config.yaml
dataset: "numbers of one to four digits printed on busy colour backdrops"
crop_scale_min: 1
horizontal_flip: false
encoder_kernel_size: 7
adamw_lr_other_params: 0.0029
decay_fraction: 0.4
weight_decay: 0.08
Rows from block 2 of the encoder of a small image autoencoder, named by matrix and row number. Rows with one number belong to one neuron. Each number is 128 + 32 x the weight over its row's rms, rounded and kept within 0 to 255. All counts start at 0. Numbers have three digits each. After the name is the row's rms in percent of the matrix's.
After each neuron's rows are labels from the 100 images, of 14976, where the neuron reaches its highest value: "responds to" is what is common among them. Only what is clearly more common there than usual is listed. The data: numbers of one to four digits printed on busy colour backdrops.
# fc1: MLP up (encoder.blocks.2.mlp.fc1.weight, 320x80), inputs 0-79
# fc2: MLP down (encoder.blocks.2.mlp.fc2.weight, 80x320, transposed), outputs 0-79

fc1.127 104:114155115150096146125103172106133138095090126152140077030093172122132192145177164129135136149139113136166062176029139129148167144108140147156114118143100160132118116104119132124148159128182136091184108126160117096107112208177153102145143114
fc2.127 108:120074088113127142160107082103123088163140112135130137237125116185113064074104110123080139132123079146107138088226127159122141111155126086137173129168146120128118159196149142141134150128142125122093160138158101178152128093063113146114139105
responds to: blue ink

fc1.228 086:129108110179092140118094137157094152165161147144139134137167099104143078151114107094124146100104137128114061125136083183148121151147080169145224119099118074071181128176178132110110112088066103111159123180172087162150094139114142154125091101
fc2.228 067:120121129112129106175153164085143134107111136101143134142106129143123163151128160122127123131147101115118143177094203071140122105168157139208062104158153168161064137122077123138161147203147110144083120064107127076124033127155124170150138138
responds to: teal ink; white ink

fc1.44 096:143127129090115087139091148133077100180178024088068143140155126110147151108086129162070119139113082152127152103144162110134161123088135128116113140135110135152113169157134104107167185166117142101138137119138159111023141156159138192150167103
fc2.44 086:135194121169156144125154146078139153092121211176164130111133122180164143174152151179148147139112151090118148168165081125114126130163181107154160119120146144138127126098173179163067089069089099106130164128154086127193125123129095065109107138
responds to: blue ink

fc1.176 100:090174126148189040097084139123133082100086071117102116095152152090173083140127141127176149187119133119084097072163154129095131140107135150132175187081104124111104174105151080117121117146105155111147174131103097097109090138181174148138117105
fc2.176 119:112114140140087173179189130140190112129077161126142093147166134107134168112154130089132176035144150157132151163153091121172147096123114142114106095097106118065167124156134069165138114099105130098144168128187180130177141097107148128132092195
responds to: blue ink

fc1.197 110:112103181166123121135146118028097086090172109118129119105184141150152079160091162151118159072094077170151092118123132144063096145085113118103136135133079156142098137112136073162116069174143143115117092071107156122080113129097105125132144175
fc2.197 136:111156156152097087111117118186147109136198136213119166163116068077140168153167160099130086222150099125136171106138117147127143131113114126189097108166146126087170132113121132195144177125095175125136099124122131159156163160160128142113110169
responds to: blue ink; bold; length: one

fc1.28 068:130130151139183132062147092188100151143153106108151168220165107128078140139128145063126118096098138088158116124123149129085122097121119150151170175107159117107122078154130116176187169075093192087124122139139169098118139127137137177065146135
fc2.28 086:115106107124083147219092153072089103156110116113168099113077135114160185141154074213139146132212134128123142159122153140157150181170163096128104131169128129136124168096116151111120095163129112155172147075157105100152085110102139091154123097
responds to: teal ink; yellow ink

fc1.90 132:102085124119045107096134123153186144106093101114162135150079187142154174206153166085088146102125129144121112114111179123128148081086069159095076121081130109103102121114135151143109122086164107169120055139143166132113074160139094140104123148
fc2.90 093:110131162121117131201143124081150097141154077091129132123070051146100087138120091108132145136160126091155124156064171108129136161137132086064083168107091083135108081091076149128119079154153102088068163073123168097156146098107123117116136109
responds to: teal ink

fc1.245 069:167110068149070116065123176120164124159114128116076030108130185158148148116129053082094113146156111125122201163120174097154072143138119105133136152170127127162125140124081172102102133143099114178131134090148148118137143154163172097125134147
fc2.245 064:062133181105173146135137128102087130114133115138104162175142038129144090081130149211127161176186104159121053107096155122129164121125144144140100131136147156144097136125116098104132067110136156070114123144117126127044092126087093152158119159
responds to: bold; length: two; white ink; pink ink

fc1.290 134:083098133105059151117181123179152150076077156148166159142086147121145142151118179086039171072141118143103126110114195117115150110140140144117112182085149129143090109133097153152065085085131070159118079101157157131129098109123108144105115135
fc2.290 126:122117171120114128141180161140105081179118127160131089108124076130073107076131103069127118082178054066167141089109119159149128137122139102107113143145054109167140140105076100149104111153128121054110183097141141072141118109090096123140087156
responds to: teal ink; white ink

fc1.270 091:097138152168163142156082132141063149121111073166099165115074132112137122146150109113194112174102082111111157062143109160144188120154119134137118148141131132094093115100123093174152112159014129157089128159106128170096103099118077158153142093
fc2.270 071:143104109112092123092185111139197143143151139109135132173209138148145122191133104165129121085168169146130092144053140092150079166173137120148209117102141145169092085121128176063097144125144116111208122144145137135134107145143141142141132170
responds to: bold; white ink

fc1.184 073:160126124152108147161104122048126122166094118106128073101062125128115169153142089150168115125102102090149110138114136132135092126170149103138117108147152118124057149183140177100154049127132153107148152165099054100067145203179116133113154093
fc2.184 088:104098135120143082104125083184120128144137112136057142204113111129129113133177183100090139197181108158145117069153129155173172118063089100150131151125136154086132121091152148135135140119105165175120166099070164153198095109093137135104117158
responds to: bold; black ink; white ink

fc1.83 121:111086115136057142146157105185137147078145137142161156136132186172114180143155164105085167074105166144079146116109178107120139117135151107120097190082167121118107115135108132142061078052137138143117109107178150155130055142097087125113102113
fc2.83 095:092137171094105138140190166104122096169109107130097134103129122140082039054135127092108135124147068089147125108079157155104142141115126059083127154109079093143132102141055142162105116144148126108061151108102134085095103096113155082111085137
responds to: teal ink; green ink

fc1.306 091:165174080170137093133121157148148158114094121115129149186090056103104125093138144181099173194225123091167139126158164108167132096132106094103085069085143162098094080147087154111147119121100147157135136156119140117099133078170140113111127113
fc2.306 088:097130169117154122147117077085142083105143098152120115099138126145150085161140086084134097109020146180108124107070109143102142153096158113151141203182127126158088182130149133129161154113154083119118109083117126160137106194059118110130101165
responds to: teal ink

fc1.36 088:163090074165069101159091115133138153143139168172147089144125110179118102091156069169137149157113129108127163170146134099147073204209045154107141124144104214119140139089112129104147111157158134147139114140137169170132128117111108149144125163
fc2.36 074:087167135083140146154113112129105082149137130109123161099149127105111124155094152087114126112136191139122103159123142072105177130105201102162075131148157039155097124201130119144132148061136126092108116115107096141066059168131144125155117060
responds to: bold; yellow ink